From a checkpoint of a small audio captioner.
Model: 15.8M parameters, encoder arch conformer, encoder norm layernorm, encoder activation gelu_tanh, encoder layers 8, encoder width 256, decoder layers 7, decoder activation swiglu.
Training: muon at rate 0.029, 19600 steps, batches of 128.
Data: 39062 training examples, 64.2 epochs.
Rows from block 3 of the audio encoder of a small audio captioner, named by matrix and row number. Rows with one number belong to one neuron. Each number is 128 + 24 x the weight over its row's rms, rounded and kept within 0 to 255. All counts start at 0. Numbers have three digits each. After the name is the row's rms in percent of the matrix's.
After each neuron's rows are labels from the 100 clips, of 14976, where the neuron reaches its highest value: "responds to" is what is common among them. Only what is clearly more common there than usual is listed. The data: simulated sounds of rotating machines with and without faults.
# fc1: second MLP up (encoder.blocks.3.mlp.fc1.weight, 512x256), inputs 104-155
# fc2: second MLP down (encoder.blocks.3.mlp.fc2.weight, 256x512, transposed), outputs 104-155

fc1.80 099:115142128072135101120146134119126104149135150128126104160136103146125124118118093130116147082108128066122101184145182133126126112141102103127088077124135081
fc2.80 097:108141155137136157098120077101123136128148123116118138102109137159102132161134136136119083124135113117124073097122087140129096120114115113126137122129105083
responds to: state: faulty; grinding; thin (high-pass)

fc1.2 111:127145098113124071128078125149133136130119139113143142138093108131132075144118122153140152090129127165147165158156123132125139103102106094153107101139125134
fc2.2 112:123093120148112143114092103128134116156107084090137105111129126133122100136128128133112100093111115131118163127109091099156128104155076112115140084127107107
responds to: piston engine; compressor

fc1.193 135:131134147090148100095107144101106155136117118175158143144138134083121167150139083121154121121164116178095132180103102129123114085112113105119122194082134150
fc2.193 127:136146121136171129115127137129114121129099149126142094144130155083137078097146110161149135141085120155139135153131123117113110089124128098106134147145144144
responds to: squeal; compressor

fc1.309 113:128167111123121153160129162120115111096117141121121103139114114135178118162098137138123102130147145180093100147113150145123104164100154072163116084125119112
fc2.309 114:125089145112097115104143118134120106145128117090106128157114154147117088129087150145122140144104143139126102113109096135135117121111090126088157131142093110
responds to: thin (high-pass); electric motor

fc1.113 072:129153170131129118153098107114088123138190074131097128105119159151135158067108118106141150087117167145107189135119107129120102150134095103140112131112139173
fc2.113 070:165148138108118143135140095123150126137132163204136155112063153099102140141090101130164133115163155160142153123190104122141122145150152142146144130159110150
responds to: reverberation; text has "room"; text has "reverberant"; squeal

fc1.491 074:072158101131108133126111111140146096149168112090148144143132126162090135156123126177142120142138095182126164128131088109129101103147074171100099121197114115
fc2.491 068:121147119126150123162167113152128141124187111131136150150125118168066159088153097109133071142114175105103110141145145132142125109148147104138123134113107121
responds to: rattle

fc1.470 091:143134150095068104156098100120145146128137185160153125147112096113110159082157107177126157130120108098173120085080132141140113120161100118112095130159124117
fc2.470 090:103172116126149146131140126095158154148124144184118120083121173158122112136106145135152086110113127091126129104171121144161152100135061117130091115088145150
responds to: muffled (low-pass); electric motor

fc1.235 141:118121145137136108133104134087183119127118099115130133119170083131096167110159159111130130128120140119116146102144124140116146127094104137107137086122112114
fc2.235 133:082159140121137142141107107106134117115148128109124129147114115130095110150154126124168119138157141154160133134171113139185128095149151126103119182122110154
responds to: conveyor; compressor

fc1.141 099:098131087092108103140128136173162061134133159087161071154122152143149116147131143170162106155152131110090116149121119132121132153109123100141137126156171110
fc2.141 109:059123165122112101151133143158122103151139121083095137144095122132102120114098172139133148089123110082145094114142121129119105140158063068174151140138106136
responds to: rattle

fc1.356 117:148097120154177094092140151131128089138093151124113128103132121078127127114141135106145140141149092121169106097126143145159130113120170145109159181148122149
fc2.356 115:117134091104137119157159099144158105142125133121126129141110126125162181132110109112110132095150095146143122096128086164135137133141079124131152127112145111
responds to: quiet level; bearing knock; rattle

fc1.39 113:114152094166174113163142130151122139136135133151124142136155117101147131156121109085120135137132147131144133157109089116075163112117135099151181120140104101
fc2.39 112:093119149149095180107130124122107136175098096141147135157138122097134087163100122140144101189157157158114120175126146142173142132097090149069151130107148116
responds to: speed: slow; imbalance

fc1.88 108:110179108113133124153087139109124159134108134165067152155067155173164089110113115169180151157130139158157104192141161080110119142176146088095188191133098123
fc2.88 111:130171181105126165133143169113127110151114135141152166137119135132162137145107154119140120156141124133145154096121148124157131119159136149124154153148145176
responds to: reverberation; text has "room"; text has "reverberant"; compressor

fc1.444 105:123121135112121085130129142123127149122097150118095113167126110142133144093159096159140155143130128153165134115105134126120111119157135122120135174105130066
fc2.444 105:087165179145108192129092163118145137152075119140162138092162090134130120157149107124127134121075096118147105144108165149106119116154099116128142157124179124
responds to: thin (high-pass); gearbox; conveyor

fc1.286 115:087106127153091100165094126131091084113109101126158119116104159133123127107158133097133163145134162153142095131099117119132130147144121148123125170128112169
fc2.286 114:146176156113114162138151128117116097115086096135112174134124094136123139150075111130160151166136155180111141103123188148168135123133092150102138112128098106
responds to: quiet level; conveyor; air leak

fc1.125 115:119141115135124125161114122127093178161114123109132130123124151111111143160148105080138113108126117148107112128126140102156108117154096100139116186138104155
fc2.125 117:199132132101103106119113174172129156115105136113096089127143136120130156118138159140098119148118166108120143098144113135101126146158109109166126131135090159
responds to: clipping; text has "clipped"; muffled (low-pass)

fc1.116 125:142157132161147081128102150146130160141110127137140102168112155097139102103160113137121146133117124135085127126133168083121094143112090142128130125147134131
fc2.116 135:099133119128096174154126140086113148157116139133122176137155115114106128121116147120154145098149176158141147119099160091122150154125125127137156122085133100
responds to: quiet level; conveyor

fc1.3 133:115133120136160122111086100122134142152140121065137166086151169151139132120131130118179158118154162147139167121146121111069119157206146151124112142150129145
fc2.3 137:141128132120169155157148128146091142158115136145116137116123120125124156095093118105140180139154114146099082129152123141152136149150157141164139165148131157
responds to: reverberation; text has "room"; text has "reverberant"; rattle

fc1.296 133:140115149140120136154109167115149099118122157111155108130154146137152102128109108106101100135136117122118143175129114140167098105158138167117111107126133114
fc2.296 129:147142097105182118130150144132143120146107136108149134173103129133156147100153139169114127120115152135149113137145113148178101127146141088138132134094147147
responds to: quiet level; speed: slow; compressor

fc1.24 107:143120093153143183112137127118103104113104091133117143092129117162136090153111112136081134107147152129135128104098152131163092151113078109111141187101138106
fc2.24 104:186156126068134091153148115119160171111125151139141159158102116155133116139102157163140157151113079131131126162104169151156147143141112144153121144082161114
responds to: thin (high-pass); conveyor; compressor

fc1.45 136:140151114108156162093132151146136162104123153096154146141119120094128131169063137127136109160145106114113078129163144138146142167103146122122122150154085119
fc2.45 129:195150098136089176118125115149117166127072156134143133105138091143155110118113110160093130179135106117129117113115164131083117131125144144133135155181127098
responds to: thin (high-pass); clipping; text has "clipped"

fc1.422 114:168113119189138136100137143140129115148162104111167149133111086115155106118102103128133149140139170111119118106142138132139142101144134084121109097167131164
fc2.422 122:110096096110114115159115115148108158110103126137143147187117119107138125147141128123107123152126138122095138073092105129111106127125114178116126163107147104
responds to: conveyor; grinding

fc1.189 108:156120114150084131138166102094101113126111142159167120148139123095147121133123106148100113190109139070167056085151137118088143099119175134166143134129112128
fc2.189 097:112137056148171145143104160135114110113085136138162099091129099134137145155140163125136097155136107138164145142110105131091097122123108084161157150132147136
responds to: conveyor

fc1.144 079:133153092153135159121138136113112120114122147142077127122108116153144105141102157092088147113143121118109141127168075081107109095143127116118086175167158150
fc2.144 079:114138156101118155150116150126113101147118116126155122171147101135122102143162186137124166104142138145144129144107100164120140080097145149128144104201097113
responds to: thin (high-pass); compressor; conveyor

fc1.152 047:156140124121141131125112090130135150101131152152133130149129135121127113117143098117127109108128088122108106188117170132120139144139131111139101118137127161
fc2.152 049:151146112126127133119136133125162173120170104120106107133116101134122125098103117114161117114143096125078059125146112094078121164167135118130113097109122155
responds to: thin (high-pass); compressor; grinding

fc1.139 103:097127136087126139148118142109120130105136126158177114150144113136123146148109120157105101132078150096138125122145118145163133133156108107137153090089098147
fc2.139 104:131152128120142131164094127116120172072149130120155159106127146070109138125148149140139126138136160105144117178104131123183138165118132093129138075085103158
responds to: clipping; text has "clipped"; compressor; electric motor

fc1.90 121:114117193140129116099120125145117131054132088159119119111147135144108139098149187143125151197143143115082116116137148123165127125125143141169123154113114108
fc2.90 121:125144075149121117145148148090138119083141109147133132165129100138139136142155118147087137193141102107149124159095108154149170132145196117124123159164098138
responds to: rattle

fc1.441 066:082138122097164110140139103087104130151106120095104136172113157104105111063114146120129119121133117096132142144173133123129116143139104106179116124142069150
fc2.441 068:150174139125081147142137121157099126086118124137114136128097181101133125121168124102138166133129136106107152117132114175130145167103133134155151130139125083
responds to: clipping; text has "clipped"

fc1.379 081:147101097130154137133092130148137149112156157102121099091122150159137131139184124109080124152148126116152147107173150155131115113118167126151081128095079114
fc2.379 081:157119089110172158132148128177127136110095142137113107120148133140152133096158165130103105126172154131137107100130103096116138116129111138172147120080148124
responds to: rattle; piston engine

fc1.371 098:140145132099130161111146149161116129153154143144120148126135128143074121143108133132123089126136091074169118114098144136154082095109139133106146117132148133
fc2.371 096:128153154136101127160150148119116153176129144134138185133127124157135117115070077091139068116109112127143160091144126108139158112173144128088131166114108106
responds to: muffled (low-pass); electric motor

fc1.237 116:118154125160154136138095117129122115106173142147178109117140086110133181099137166131075102136106117102125120122140097136174128142123143090139107118191103094
fc2.237 117:104131090130159111100128112135128116101180149131172114137127160150129138159144099105104162122108112121161125138128107127155150132116129117094129103124129130
responds to: conveyor; rattle

fc1.97 113:118094156137076089137115127103069134139151102109148106116102159110132073109140108144155112118148171154110100127121121153091168136126141129101125143147060156
fc2.97 113:119132112146133102123145091131169131156147080157133130158143119108147143119098128161123157128169124164124122125102110139099124114111123101135169143139130123
responds to: rattle

fc1.315 125:103129182130124097150124109129117143105170105145138124127131114116130136145120166152110094103106100132133095119113064138103129162115123153130115096099119126
fc2.315 122:167127093133119120132110117141066125109132124121120131077141087107110176158106139142099156119118131115097144150056161118095123153117151132133146163138172139
responds to: conveyor; clipping; text has "clipped"

fc1.203 097:041189137104115123164139099102126092134150114105099130127115114126156140161157111156140138170154165145130129164098121133147130137114178149103100158159100182
fc2.203 098:156143169097103135145140144125175129156090135138126110135137119135138160140138107102094158144107098127142151164101159130114132154157123128128115113107137091
responds to: conveyor; speed: slow; thin (high-pass)

fc1.377 071:074162148110161116108125145118135123142096103128176114138150171093149102102156148128125079096132119160142109142123150121118158148105102174142106104141111134
fc2.377 073:144164131082141138120123151135137121147146156123119085117126139189115118127122111123118095117157104156083109154122112141156155111113122087084147129146157105
responds to: speed: slow; piston engine

fc1.241 084:171135148119120099137106115132105137120109145131116160151080098123127068090137135160138171111098090127102173138123132131145157165142140113160124118125100115
fc2.241 089:140137144157149156139093146142134159092142100123130150110111123140106122094107124090125169112141134135147181129146095125126153125133131106111140109111098141
responds to: squeal; clipping; text has "clipped"

fc1.464 118:087114133127181151139109087160171148100169158117129101133130105104176125109099113153139144152126112115165119145154136121145148146116139146122139118115161112
fc2.464 116:066170135147112103099087133137108108117160122132137113091108126154153136138112100119126105098111134109140154130165108104103129130117116104109141140167147109
responds to: state: faulty; rattle; air leak; machine: conveyor

fc1.157 137:160134136109158138124110097162154091109100134127115166121114079145143114138136153116110131105128113152134083129122125128127131149110105145110120095084101136
fc2.157 132:162156132140127127080186084140119116123124125136145114125110098121128111136103147182087100161118121142094126129123129115104145114162126142111103153119092154
responds to: piston engine

fc1.87 116:120106064102156131117107114129125151152153122123128132138130116105141095127137150097093160110123139107102156090137098130128110137117097102136139103184094123
fc2.87 126:096128135097161154143138099112143106143144129121114159134060148143150123135093117121142116095089157145116145114141148153101131133154126110125131125109150148
responds to: clipping; text has "clipped"; conveyor

fc1.394 069:147195069114125116154119147138148175151167112104152112113131081113141133144106133111115126112153116153126112122126143097130171160138096150112126122163130153
fc2.394 066:146108104146134111134121153119144109140129145158130139095145144131152158111114182099113138144150150088135121137139104138141121146110082170134153144170107101
responds to: compressor; imbalance; rattle

fc1.226 133:113125149105091153126134110138115131136096095098114128129112096100124172064128130172136152146094145121134141148135181131154171113173143131087122088076115109
fc2.226 132:140107118100152140123127113132088174159143145112130102132100118175128115111128118087126148165130137141138115130135120122111089137138096104181117141122125139
responds to: squeal; imbalance; turbine; clipping

fc1.460 097:100130120141108148115140092076141167124132103092123125122157102120144118089098138169126139137119176094127146126125148152177126101136149142129087152191112117
fc2.460 097:144144136134154129112138152163120097091107119167137149122165105162095128160082095149159146145121115095107130146089100077143143157116105084074163173138106171
responds to: piston engine; thin (high-pass)